{
  "model": "masked spectrogram model",
  "dataset": "Morse code for random letters and digits, with fading, noise and interfering tones",
  "train_examples": 26041,
  "n_mels": 64,
  "hop_length": 160,
  "input": "log_mel",
  "win_length": 512,
  "method": "mae",
  "mask_ratio": 0.75,
  "loss": "mse",
  "encoder_arch": "vit",
  "encoder_norm": "layernorm",
  "encoder_norm_position": "sandwich",
  "encoder_activation": "gelu_tanh",
  "encoder_mlp_ratio": 4,
  "encoder_head_dim": 32,
  "encoder_fused_qkv": true,
  "encoder_bias": "none",
  "encoder_qk_norm": false,
  "encoder_parallel_block": false,
  "encoder_inner_norm": false,
  "encoder_patch_size": [32, 4],
  "encoder_layers": 14,
  "encoder_width": 192,
  "encoder_positions": "learned",
  "decoder_width": 192,
  "norm_pix_loss": true,
  "decoder_layers": 3,
  "init": "torch_default",
  "optimizer": "cautious_adamw",
  "learning_rate": 0.0014,
  "beta1": 0.9,
  "beta2": 0.98,
  "eps": 1e-06,
  "max_steps": 10100,
  "batch_size": 384,
  "epochs": 148.9,
  "lr_schedule": "wsd",
  "decay_fraction": 0.2,
  "final_lr_fraction": 0.1,
  "warmup_steps": 500,
  "weight_decay": 0.1
}
Rows from block 6 of the encoder of a small masked spectrogram model, named by matrix and row number. Rows with one number belong to one neuron. Each number is 128 + 24 x the weight over its row's rms, rounded and kept within 0 to 255. All counts start at 0. Numbers have three digits each.
After each neuron's rows are labels from the 100 clips, of 14848, where the neuron reaches its highest value: "strongest on" is what is common among them. Only what is clearly more common there than usual is listed. The data: Morse code for random letters and digits, with fading, noise and interfering tones.
# fc1: MLP up (encoder.blocks.6.mlp.fc1.weight, 768x192), inputs 0-95
# fc2: MLP down (encoder.blocks.6.mlp.fc2.weight, 192x768, transposed), outputs 0-95

fc1.411:151127119125114093089134075135123137145121141118121132184111139186177098166069156168106159159154115140105144131135121135140155129158142142137138109126153137086136120136127131164123117126138127091119156113135128107138175117138134084165122115128155108118140123135129150126146121116143123161
fc2.411:132098161139094084057151113117136132129123174110136131161121148158161107127126159133094113157150122131117161133137104110127142164167125134108152119128165143088168107113137112130123165139145081104101160166170121140100147112127149098123096119085145138146142105139142165153130108134147130176
strongest on: quiet level

fc1.109:124114115135101086120149128114127111137162172145150155145089122105158121166136118133131182108107176094132117149130131109127120143161120112121142148137129147106165089113138135110146091136130119114052146179154130132115118152109128143141095112071124134153147133129106113158108165144112121132
fc2.109:113142163135154130148112130119143125139150133145174129134141114129139138144158121136140122128129136144160139107131134122104101148126150141146103127179140129134117144113142147132135164106116116131120120150108133122122140150123154092139118133081129110145123144123144154151127131125108120105
strongest on: reverberation

fc1.598:143136129143129057162083095095146115119149132104167123147129111162102137139095130120098147121132126075151139155118134105152119132134112131164141153089098104117132163098126151142175067141119149107119134187109153109101107154084103132107160141071100173127112099114117083127118115108163154141
fc2.598:139149100126114086131146138112184124130131090137147099113125118134126128075163099109093135131155116141142113140129107121161166166155139153117103125075060140141115146109119141168084142117097146149121100148103120136146163135094145107130129124099117169101115105138122098114147116151110146166
strongest on: interfering tone; pink noise

fc1.286:105088083146197095147122130113137134130161133151142160165133105137119159163120135139111172131164137098164157135115141111096089107134127129112118123108158144113090165103111117095145163141133106116116093095149128123129074159120123118157087137156095127143095113124129133166152128154111110106
fc2.286:151101181158146116151086109128149099131154125117113121111157120133138089159104134084136110141146157140135110112122078158121053114062116127099117128143133148136122128107116142101128128131135133114128102126167135165153112135092090163148127132093098108162106110123118121164165123101141136124
strongest on: speed: fast; clipping

fc1.749:111154147158087135094159126130087119155174152130104155161117116091138119156081119178113165105101150109143131143096132085115180171169151131163103150116117116127200110088145146150151124135131106116103163133134159107090131154134155144120105117111164098151128126116114100107115151128119136128
fc2.749:112156147127145133125136133163171079155142109153151146121102116129128092063183146132130115101133135153142143139156118145107128155163153133167118124126092127138127162096128146142081120098109138128115117136147129158145159130125160089130107117099135092115114144118124136157125132126115109149
strongest on: interfering tone; pink noise; reverberation; clipping

fc1.284:121124125143141080069135076142122133137125160136102122153111126153153121143086155193147143134160115145111144129159120120120155146190119122140146133119141127112165111127127112140153104147133084089091148164186125123112146139133137093174122121107159131136136099143136156107149129137135113155
fc2.284:126115168134113088077123106113136133133129160123154125114117145153116114126127126140108142167143111125122141092142101117109121150174136134107136135131164159106153139121137106128127156138171078102100119148160136155114141116097149131142102123062138150148141106127119178148113117125137122193
strongest on: quiet level

fc1.220:147155124090038098170131117135149124156092139130098123114145118185110066133153096123133160141135133128140064129123126129114126126121174115182121163133142131132109121142122130097165063127129158181121126121083120141141118105092142113151170137085096131103153150116090121149126135110138134138
fc2.220:112142163102143126157123155128135113114091120099150116084136113152102154112122111136188155151094133141144106102139135114122153161155155157099110143142133130157128099157127109126163109135132099139112079119098111158156086133097155154124142136063070135120126128109145137159137158202128120146
strongest on: speed: fast; fading

fc1.445:107105121140135090072134081150126124143134173140122130160093133177148108149107163182137144136151101139109134135137123137104143164192137133125145138125126119097164102116127120149172121143128074095089152158181126127113144132138139102156137127108141135128119097122124147110134125137122110144
fc2.445:121121183132162113101125137135151120134138169129170146091110131157109116101134118142127152141127106138112136102144100133088142155189146152122125138138136137115133149107138127105127126123153084109117095150139126150130125150110167114138104152061130134138126122123133157134093115166110112170
strongest on: quiet level; mains hum

fc1.407:132158127102111055105138111122144136166089171165113140148139149180132146106089138103132176104175129130148077152155104136120101098114152125161132127124130119144129135142107115119137106116133136143102128104147133155063144129151153122167149139106109126142119090109151126121151124116171134149
fc2.407:143095117147161110139123089134085114122194112126150123157089119115114154124141150152148143164134137119138190115085156117132129103100088119085134087111123153110093142121114151162132140145150131083147104121185151138131126114166123124138124114169126092138149119157074118138143156111142126078
strongest on: speed: fast; mains hum

fc1.547:140133122110129113157125166129100132082126152104080132096119121156139122146148162110155144143133135090140154160145082122145113141147117168082153129126151134121149077136114136086155125155128124103094106165091102093136091136119099159124118139111128147153148140141155150179123156189129114095
fc2.547:150117150118129106127128164114159126099133130075184131113123131134154116116155122088132138147123133137175171119116125110118142149170140195085115132154127160110139113129145150123128164128138124126114112158121123108131120129098131132102109155093094136148150118109135151177122165176143129136
strongest on: mains hum

fc1.165:155127130119091102148117158111160140116140133102156116130122137112140131147157160138169146074113165113152124111103129091123120108178126148108166112124083138077121106089141143087148133116149171121059160133117113130096126160131079139096090106123125136144140123105107117151119152136130145149
fc2.165:136156082103107152120128103125136120131088123139112091129144124114141138151122128142109131122148117116100115125145181157148088085113125113179142111128130129128106143135129178141111091108131140135122127180124158118074151112128155096167157108135134095085144147128116151118140118091154141111
strongest on: reverberation; pink noise; clipping

fc1.322:135116144089139119137124165137096140131175128122101118152089166124134099138111083174142124130130106141122165141119127148113071109131135101157136102126083144115118142098143123185138129157141083146112122103155126150141129117130160161079171092119144121136116123134090119113092109116097149148
fc2.322:156089138115139139156141139143118129086144099129073091166115148150106137158135130119163166134129143148111123125141154154123138118116118139126117129144122150178110129133126138103119118117122158156107089111143098097203137140135109132147148096113132136131094163168109109138115146151156115108
strongest on: clipping; white noise

fc1.112:132090116139172138158151108138093149137197142108145119117151135100102130109075090125136145125110158140135116148135131117120096105115130123123128107116130135137123146133123156134165126125117195086106116116091182112158125137146141117125142079162110142129147150161158059090151096151086142110
fc2.112:154092126155156123113143107133118147118153088145144091114128122118140106150156100151157135128102110112148165148122106133118073140134088162146125090139129149149084109133100148154084130147135159117136113155159143085164175111122096121151123084142135182132143107184098124062170117102099157091
strongest on: reverberation; mains hum; clipping

fc1.756:150133150111100084095152100123149124155111142132119127149136141188200094146068106125103155138130125128107145119125118120121143134160130150119162093126123162131152134131137133148134121103129126089111131116146173127110181104146120081157112088130141109140144107141101124099121120105147125162
fc2.756:133107096175100093075144107143134101151172115134122113130133121063119175123140126127119092145128152110145140128123128070131114110160114102100144086122130130130153135084115122178131171144129116093110152136193154143088151105141141131116079111144185133130115102143115123129159132117112120125
strongest on: quiet level; tone: low; mains hum

fc1.492:122130125171109101176150148103153145106125128139145189115123118127089174136116163121165122131161141087115120116136123102127091158173155155093144140146132127123126114111121136108122161108149097114141094175094138098117123088127179154165133114103082167130121151096114125158167107160159093140
fc2.492:122099114104113133123136157114163144145140113167123120105109115141210093148129101106161148134125126126136152169139110145141152112107109120102121110138133084168135161134112162153076172133097158141102148116148122146148156100115120139128130084112116097154115107139118143137135112079138151096
strongest on: speed: fast; mains hum

fc1.34:139135074139102135174139144137090167124179143152068129168145101156157125168105156110137171125138172074136175152135134112160112142122127124132086100142119107116161102133119103124088152138097141089108154097121117092119162118133078109128136078134132159106155082159130157141135122082115143098
fc2.34:114111169179155116142113100137140138132176136044126127117163129130136154155133156115115105163129148129132119113133108107124156119143104136133150140117144124118158132136140116108165115131127105117126133110164164127096097155134101160123089152137107117143115139120165118145137147139166125124
strongest on: quiet level; reverberation

fc1.410:132131127119119066168105115100161121140150106119152110158127104139117139129113151132096158136166122093137172160139117116175137116098127156156136143090101132129151156101126170126144095120100150103127133156100142137104123152082072125115153133109085157127114091116078078145127112092164132152
fc2.410:141140093113130104117128132126173101136146113143168108109095112132123124053149125108065146131156095119130120147139110129144124175146134164131125115076065123127111169111083155163069136127104147117107123156132130141132154137086150104142101102119137147118127090144093104129160101139108140177
strongest on: interfering tone; pink noise

fc1.12:145118131110129094085135138167148125143126156125124121176123145163174124148129125114124090139118109098121066133147117113101118159140149123164154124127114134045133140100122153142151097119119168115116134121112180136093156122133160056108140088082116112127151134110149096131140104104128116133
fc2.12:096106155165134113104123183154166134156132138108135133133137139113097172135197104092128066149098143121138108100127129066115110137136120119122108128139110115082135145095125110154101166147096109153128131128120187141098144135148170102113127104118096121142093123108145126120136139141110127134
strongest on: mains hum; speed: fast; interfering tone

fc1.481:127152122124126101155129103158109160148174135164119147163165122174163069170095107159104180128129154063139159139127100125132129177147144133143118127138116136142157116111122091181133137108133132074087155077116128129081130136105119103144115133126120153144171084166106124116123130084120146151
fc2.481:137108147195154076108133113131150120135166121090115115122137127125123147154079165134119108138145128146126176113122102098121111105134100111104160114118148145123136131100110137138165112137136092120140126117142146123102117151131107142123102135155144118152112129125144137128143114109133107142
strongest on: quiet level; reverberation; rumble

fc1.231:148144149139103140138116144112083138108156127137125129117135120093125109118136127157114089138084150113137112089123139101135135087094128098175101120105091112130126159120155142138118123137122169151137121098181175161089132167141105134097120114108158143147144122136103110126120119098108142135
fc2.231:083157182130137144110116155116104129130153157102171161146123137131117128122104130102134163114107133155116137114120142108092161176135132167099115160123154112117155104111135095088163156158113067092111129099107106127108078140111150133109124158107130164124123117132171150143127139153137123144
strongest on: reverberation; pink noise; clipping

fc1.688:108148090106108121137143106110127143199143168155129117153118128142110135108120149159133159098139149115142100138149143143130147155118130151178156133154120119120135125168131129103118102139128167140121148080088131124080132135093118100131141119115109140086132118099121113123143115123105126122
fc2.688:138097133118145133119119154109150120126151152097152124071117135116114172137159122119148135144138139110112105097125084111121140120137139129087133113139107132139125133121127124138087161131116110123112083143116154088150109114120133123100100159067113133131110173096147173125094148159145137075
strongest on: reverberation; pink noise

fc1.715:156146131119092099134142172116170147116104147110093098160102137142148132134164163102137124102138156107163135152138106101120138144162129120121129142144114122113150087114148136097114153103137132182100147137111162161103120138093074141087114127065124147122131080111083105182135153120149122132
fc2.715:136129130131150158144126101144139112130113098142161141146125137120155093124113111205129173123160093160143138137125158176111074102133148139140111128157103127153077125121127167141134107133137125110140109113107082110171147105132117114135119115173104106131158103148094131120142107107147140108
strongest on: mains hum; speed: fast; reverberation

fc1.650:124135080107139131112126093160126104129136123150141124163079127165169104160080140155121156144150121140093131134152160133140141118153144111143132105114109112111117127129126148161140095152109133088120139105172120102127134117129141102140139100152167126092132134115127134130140122123129117122
fc2.650:123169159070145140122144139116125124090101144124166112111119149154146093122084109158129200140140088142118114101141131166121160133142162158114122157103133153163136123143134126119161108116162074132144103126118090151136098163092147144125131159081114147131153112120122123132105113140135118181
strongest on: mains hum; speed: fast; reverberation

fc1.331:119107149125115124144140125124133132121095161119105138087127139162101111127144108134144154113121138152144095162128127121104121150168149152148108151131104141086150110134142115084122062142137124158105158153080156150135147152103125151160146147074078143145141117107128151109147154168121119130
fc2.331:116108171142163120123129150136176127128104127100142151124133152169116118102167100133146130124138118151128130135121125125106116156206167165114103137160106122089122112107137111131120140147125118139125131130087128118162160135122126110116134161100082124130121124103153144108134141183131126136
strongest on: speed: fast; clipping

fc1.118:118139100090118128155108155144105123087125138101087139108121124172130125146154176113167156138125142113138162155133096125122118144149132158094119127137156120124140062121112127098145121156127098112080123158097096079133069132078104157131145127089108155129126132119135160181138159184130105105
fc2.118:113107159151164120108127154136154117129164137096185131090118130116128134105178094124139130127121112144138147113125113120099117155186148152106101121151120134105114132091139133130120159140117083111133104165127139104137125133119158107118117153095112134134118126121155148112122133185114132136
strongest on: mains hum; speed: slow; tone: low